config.toml
model = "image classifier"
dataset = "pictures of board games with random positions, seen at a slant"
train_examples = 48750
image_size = 32
crop_scale_min = 1
horizontal_flip = true
translate = 0.12
color_jitter = 0.2
targets = ["more pieces"]
num_classes = 3
arch = "convnext"
isotropic = false
norm = "layernorm"
activation = "quick_gelu"
mlp_ratio = 2
layer_scale_init = 0.1
inner_norm = false
patch_size = [2, 2]
depths = [2, 4, 4]
widths = [64, 128, 256]
kernel_size = 7
mixing = "mixup"
label_smoothing = 0.1
loss = "cross_entropy"
init = "torch_default"
residual_init = "zero_last"
optimizer = "soap"
beta2 = 0.99
lr = 0.0013
beta1 = 0.95
shampoo_beta = 0.99
eps = 1e-08
precondition_frequency = 10
max_precond_dim = 1024
one_sided = false
adamw_lr_other_params = 0.0019
steps = 10700
batch_size = 64
epochs = 14.0
lr_schedule = "cosine_restarts"
final_lr_fraction = 0.1
warmup_steps = 2140
weight_decay = 0.1
adamw_weight_decay_other_params = 0
Rows from block 7, named by matrix and row number. Rows with one number belong to one neuron. Each number is 200 + 40 x the weight over its row's rms, rounded and kept within 0 to 999. All counts start at 0. After the name is the row's rms in percent of the matrix's.
# fc1: MLP up (model.blocks.7.mlp.fc1.weight, 512x256), inputs 172-255
# fc2: MLP down (model.blocks.7.mlp.fc2.weight, 256x512, transposed), outputs 172-255
fc1.115,093,295,241,227,146,193,145,207,195,253,202,222,224,188,210,194,252,182,213,188,198,175,131,199,139,246,211,213,251,187,206,256,221,160,241,240,216,219,161,196,229,208,190,176,272,168,252,171,175,207,206,228,223,233,217,168,233,185,220,227,295,137,171,177,185,210,151,251,263,232,181,68,191,215,189,211,242,223,215,197,139,147,194,207,231
fc1.116,091,156,167,127,161,188,186,221,236,184,181,180,183,178,224,207,227,187,164,204,247,312,252,282,130,257,198,256,188,193,198,162,136,240,179,171,102,274,183,146,175,177,240,193,155,169,193,121,177,164,196,165,164,210,185,164,194,184,124,169,177,234,218,199,208,202,163,230,215,196,258,246,255,244,200,194,203,215,211,272,173,175,179,190,126
fc1.117,109,249,237,229,231,217,155,158,277,235,108,163,128,199,238,240,132,180,195,160,191,252,245,192,167,223,215,260,201,192,183,257,184,200,205,285,211,208,187,227,178,216,185,239,229,181,213,158,256,183,212,202,194,198,254,247,99,168,187,236,176,240,247,243,168,175,256,189,234,196,221,245,219,206,175,244,163,214,183,227,174,170,253,220,162
fc1.118,096,188,116,275,211,211,181,197,246,227,156,194,207,179,213,163,221,248,173,242,164,120,199,217,141,202,175,194,150,230,132,240,216,193,258,185,217,184,221,192,241,117,170,203,169,236,240,235,201,202,206,238,163,209,189,207,189,195,212,238,178,212,190,217,165,183,239,271,176,224,258,244,276,130,197,187,229,198,199,229,249,247,254,222,288
fc1.119,089,252,270,257,155,246,225,241,254,157,143,214,191,183,183,204,235,152,161,145,122,148,169,213,242,176,167,180,181,254,155,185,149,148,232,223,237,236,136,185,193,211,211,215,190,230,213,204,209,111,213,187,256,212,123,200,212,293,172,233,211,163,151,200,177,180,181,208,184,115,216,141,203,220,209,218,156,244,226,160,130,213,151,223,165
fc1.120,114,186,198,228,277,192,195,230,219,188,182,147,199,178,224,187,246,182,171,149,224,127,157,269,224,171,216,281,238,151,220,226,199,179,214,245,163,225,207,285,160,243,248,219,206,232,175,259,196,200,202,240,189,176,174,195,108,203,245,187,174,200,148,237,207,182,160,201,234,248,304,216,175,254,198,145,227,167,209,192,228,179,191,129,181
fc1.121,118,226,180,198,129,182,154,201,261,168,207,251,187,232,235,166,296,168,146,169,189,168,206,243,256,210,184,219,170,106,248,192,258,218,251,170,171,140,215,203,260,230,199,212,195,220,210,259,233,162,121,227,119,218,204,231,95,166,217,185,191,190,206,149,213,262,159,191,144,145,241,200,224,115,198,161,196,244,179,164,220,156,208,164,232
fc1.122,101,162,147,200,161,200,182,175,153,221,180,163,214,260,170,216,226,229,241,197,182,210,196,210,173,192,177,205,118,178,236,219,199,187,169,275,278,206,260,243,179,211,211,160,136,255,221,142,140,193,242,175,238,152,242,180,218,216,251,246,177,198,181,211,229,205,246,179,182,162,136,232,223,204,243,145,182,265,210,145,239,205,161,213,156
fc1.123,104,234,156,187,233,197,152,264,140,232,267,191,177,213,239,188,165,167,215,158,171,233,276,231,166,263,173,189,204,178,205,143,207,257,227,212,136,196,180,183,104,202,206,268,241,193,238,263,195,231,189,148,164,164,202,192,170,227,209,176,262,251,179,205,222,170,202,146,236,172,235,218,210,233,202,218,225,159,218,139,155,179,231,184,201
fc1.124,103,197,233,155,212,205,192,205,119,179,220,226,227,185,176,162,190,148,207,176,228,192,149,226,223,244,196,253,144,215,162,197,186,182,192,145,85,214,142,167,141,227,180,207,131,234,251,183,197,235,237,152,94,192,159,231,269,202,211,158,192,212,215,122,205,179,229,178,183,204,143,192,207,206,178,156,142,237,238,253,242,207,188,162,140
fc1.125,093,175,217,201,196,170,268,200,198,136,112,210,241,184,223,250,183,232,158,209,206,179,212,170,316,142,240,221,157,179,185,245,140,210,188,141,235,224,250,198,172,207,219,267,240,176,183,244,186,195,154,169,199,222,237,355,183,189,225,121,174,127,180,216,187,214,125,162,208,107,203,204,195,211,246,172,205,196,221,244,220,246,237,111,171
fc1.126,094,148,180,194,196,112,169,221,159,211,246,181,181,199,209,224,176,271,217,142,243,212,246,228,215,185,77,254,148,208,205,244,161,229,209,201,157,188,195,179,158,281,224,216,275,195,186,147,210,215,231,200,215,222,259,206,224,159,205,246,209,352,228,224,250,195,229,187,230,234,243,200,194,176,208,214,236,215,246,169,199,159,203,212,222
fc1.127,100,209,220,193,209,155,306,192,191,200,232,263,128,213,249,163,172,73,229,195,252,244,213,202,212,151,181,177,175,164,164,175,251,178,176,131,209,197,153,220,151,252,211,170,117,239,230,189,247,217,200,201,111,235,191,232,238,210,150,107,183,197,232,223,171,182,217,229,166,205,234,141,142,191,268,183,278,129,268,245,215,163,170,231,219
fc1.128,101,174,195,217,208,197,186,193,177,242,234,192,143,195,258,192,191,265,260,160,155,151,191,243,160,173,187,235,157,219,211,219,138,199,167,200,271,215,149,216,236,197,201,242,166,144,212,141,200,189,175,219,266,219,210,177,177,227,230,250,201,232,202,183,198,166,209,257,229,209,238,204,206,198,260,198,187,159,201,182,179,248,229,167,189
fc1.129,102,207,243,102,140,227,198,233,209,135,192,225,187,216,201,140,179,85,245,280,153,200,201,160,246,281,183,160,214,207,215,227,190,229,195,216,220,106,133,213,181,156,171,233,272,134,155,254,201,172,211,228,164,160,189,177,257,200,239,202,171,199,155,181,276,232,209,197,185,272,215,217,184,193,189,205,168,226,144,197,186,221,99,170,193
fc1.130,084,190,222,220,141,122,182,195,252,261,165,208,212,188,191,218,180,239,215,275,222,260,208,239,156,186,243,140,173,218,180,210,208,286,201,226,196,215,230,243,266,171,207,206,170,170,222,205,175,206,173,216,186,218,162,226,250,194,244,212,173,250,162,276,157,250,200,215,164,116,242,190,223,194,95,257,129,178,234,213,218,240,195,229,179
fc1.131,099,199,204,227,179,170,193,295,156,223,177,262,194,198,195,187,213,143,263,153,243,179,228,199,170,215,196,127,167,195,204,236,291,227,159,284,163,93,207,249,168,268,214,180,229,217,196,143,202,119,157,237,250,167,226,149,220,160,252,238,199,194,250,243,203,208,210,235,163,257,214,191,166,222,183,140,227,214,255,233,182,151,205,164,226
fc1.132,100,201,209,221,198,251,141,242,261,175,219,204,262,195,211,245,137,179,208,166,134,144,164,239,214,120,219,175,238,141,245,194,226,222,153,238,227,226,215,241,225,220,198,229,209,247,221,261,189,216,255,154,200,220,312,157,114,225,150,210,270,274,221,185,194,182,218,179,152,194,229,257,181,143,165,195,204,163,198,214,291,182,176,285,265
fc2.115,087,235,209,224,173,142,157,167,279,198,129,190,232,245,252,159,182,174,122,206,206,137,183,211,212,173,168,206,205,226,265,221,200,246,226,134,233,159,182,211,281,159,218,149,184,242,224,204,261,211,130,221,145,157,190,191,184,241,171,279,255,216,192,111,97,219,217,186,256,214,142,261,227,217,238,212,243,161,182,275,223,177,194,191,230
fc2.116,085,195,174,256,155,133,137,244,160,159,204,250,170,200,193,180,133,180,243,120,261,263,217,220,214,268,202,151,225,193,247,182,212,212,192,209,231,203,204,168,225,203,232,129,208,225,124,216,243,144,141,246,223,200,183,115,258,200,168,220,230,142,186,209,283,221,182,179,177,173,217,179,160,212,207,139,225,184,189,183,220,225,188,191,192
fc2.117,103,169,125,136,190,250,219,113,129,173,189,218,271,179,170,210,138,219,182,164,133,247,129,260,163,208,144,221,189,156,234,212,154,214,211,208,251,252,176,166,198,178,201,236,165,185,189,134,225,243,263,218,202,247,227,199,278,178,231,176,130,179,195,172,113,197,174,163,197,224,179,205,185,207,218,186,179,226,161,175,216,211,205,255,273
fc2.118,096,210,217,249,172,187,189,215,213,183,178,124,226,220,219,215,192,250,193,163,247,172,288,244,218,204,213,185,218,203,144,198,192,149,138,167,215,168,181,165,209,250,169,214,207,226,343,230,180,313,162,207,202,246,255,216,202,190,212,205,171,221,188,206,207,215,203,289,246,205,143,291,214,142,168,195,101,173,241,209,152,216,294,150,241
fc2.119,103,256,238,239,171,255,213,194,168,176,239,201,147,244,266,176,247,232,237,169,179,145,207,161,215,252,228,229,145,167,128,183,214,190,198,140,146,210,217,239,255,227,208,212,183,178,251,154,253,203,169,201,213,198,225,205,205,207,240,301,216,197,218,142,110,194,176,115,236,197,129,214,176,213,193,226,193,228,186,185,166,235,142,152,180
fc2.120,100,229,193,159,197,218,162,92,179,182,175,184,246,199,193,157,148,226,130,213,175,212,219,236,167,192,239,183,216,184,226,173,64,207,273,269,194,179,237,135,181,151,280,204,156,218,242,214,212,190,179,205,204,235,278,179,181,166,232,167,171,193,212,135,181,187,239,219,191,252,231,227,234,192,160,208,226,215,254,222,196,167,201,191,168
fc2.121,105,182,269,172,200,214,184,178,187,257,148,241,276,202,260,226,167,157,161,305,150,272,103,216,198,136,172,191,241,239,234,175,108,176,203,200,209,213,152,212,224,241,177,186,196,231,198,169,179,122,240,213,138,164,115,254,244,166,179,202,207,145,227,228,311,171,247,122,99,164,204,154,306,136,183,207,245,223,174,227,173,255,181,233,170
fc2.122,103,118,139,188,185,217,218,195,188,218,237,185,333,177,145,176,234,240,150,263,215,165,194,115,263,184,151,149,224,153,179,180,213,158,211,254,233,196,185,192,177,225,239,140,202,164,284,209,204,193,225,176,204,239,192,135,160,178,240,87,192,203,223,228,191,270,184,241,151,217,210,258,207,191,221,209,170,208,173,176,168,178,190,188,146
fc2.123,104,269,129,209,209,236,209,250,171,238,202,215,156,182,280,200,218,164,219,215,234,171,176,233,182,229,224,217,186,201,178,243,294,130,237,177,196,208,188,204,193,183,192,204,155,192,191,199,182,123,266,185,113,178,231,257,219,284,257,169,170,195,196,226,298,228,296,258,162,180,217,138,175,232,200,210,183,265,213,240,202,198,216,229,201
fc2.124,106,188,205,202,226,179,205,230,205,175,198,261,148,156,182,211,161,248,313,155,191,218,226,236,207,232,176,183,255,276,202,235,143,129,161,200,203,246,176,214,164,111,127,222,204,206,235,280,128,148,165,182,196,201,234,269,197,182,224,221,269,169,278,198,222,243,227,221,286,168,236,186,145,185,248,151,216,170,231,213,230,151,275,213,187
fc2.125,097,145,286,201,204,164,225,191,223,216,215,226,203,176,202,179,168,138,132,180,207,241,178,195,201,170,193,212,219,165,229,208,215,150,221,227,162,187,146,163,168,257,234,188,223,138,226,167,211,154,193,220,164,215,268,245,211,231,220,229,219,178,113,168,239,206,230,215,157,222,227,212,269,246,202,177,190,244,230,183,215,236,165,197,200
fc2.126,096,233,194,301,187,214,208,226,170,195,177,118,154,195,201,189,201,209,157,179,224,202,284,175,266,201,179,164,218,143,299,235,247,237,176,206,175,209,167,254,212,239,236,183,186,189,222,200,247,189,260,157,110,150,161,179,248,164,145,187,186,247,171,205,208,168,259,270,236,167,245,265,199,187,155,175,232,174,269,225,172,227,224,261,253
fc2.127,105,250,237,216,184,263,186,222,206,213,140,252,185,226,192,218,211,201,171,117,215,201,109,228,219,159,229,159,219,222,205,221,199,231,230,183,205,194,173,243,170,149,178,232,202,175,171,171,106,218,136,186,271,236,190,211,180,169,206,240,165,193,162,206,231,201,158,217,179,209,243,240,200,185,162,200,208,198,258,149,139,216,246,222,238
fc2.128,104,204,154,307,225,177,201,162,233,236,193,145,203,204,208,192,214,199,145,174,247,290,162,146,182,266,223,189,237,228,162,193,236,160,222,227,153,256,255,202,218,249,193,144,140,156,215,156,203,191,257,226,218,180,94,148,257,194,224,119,141,213,239,221,231,205,174,185,237,153,137,165,202,220,192,214,254,168,169,247,181,161,226,215,151
fc2.129,103,268,194,157,182,221,223,274,202,203,122,229,296,174,202,190,211,296,236,203,209,182,237,199,209,229,222,170,163,234,180,281,211,240,186,224,219,165,196,226,208,134,187,172,214,207,223,296,199,247,197,179,205,176,268,280,114,193,210,225,203,218,172,203,156,170,130,255,175,202,189,270,177,153,215,209,230,224,173,154,180,197,189,208,184
fc2.130,091,259,227,236,104,186,176,147,162,234,172,188,162,222,144,187,270,200,189,162,192,235,247,143,202,136,177,302,178,186,212,190,267,172,153,232,191,190,88,234,203,233,180,190,213,177,217,221,99,149,133,143,146,88,179,180,222,237,136,256,216,189,140,226,264,184,202,173,191,180,221,187,159,198,208,192,204,194,251,233,139,175,165,228,206
fc2.131,096,274,212,202,205,199,238,195,261,182,285,206,194,262,172,216,204,173,144,154,241,180,180,171,257,152,223,182,226,149,181,185,193,227,183,134,207,296,204,157,121,201,190,189,229,270,229,140,160,165,210,242,221,209,139,188,237,217,77,184,87,184,225,173,162,237,206,199,195,220,219,234,168,159,173,209,166,162,242,151,179,146,207,226,179
fc2.132,103,208,262,187,195,207,167,168,202,182,214,202,60,250,190,236,197,235,185,260,250,97,259,225,148,255,243,251,157,261,197,210,245,254,143,237,229,192,190,290,158,202,223,223,187,197,159,225,155,191,329,163,134,154,162,167,144,231,224,160,180,201,220,138,219,155,174,169,215,149,202,152,160,169,225,182,190,258,223,192,153,203,163,211,250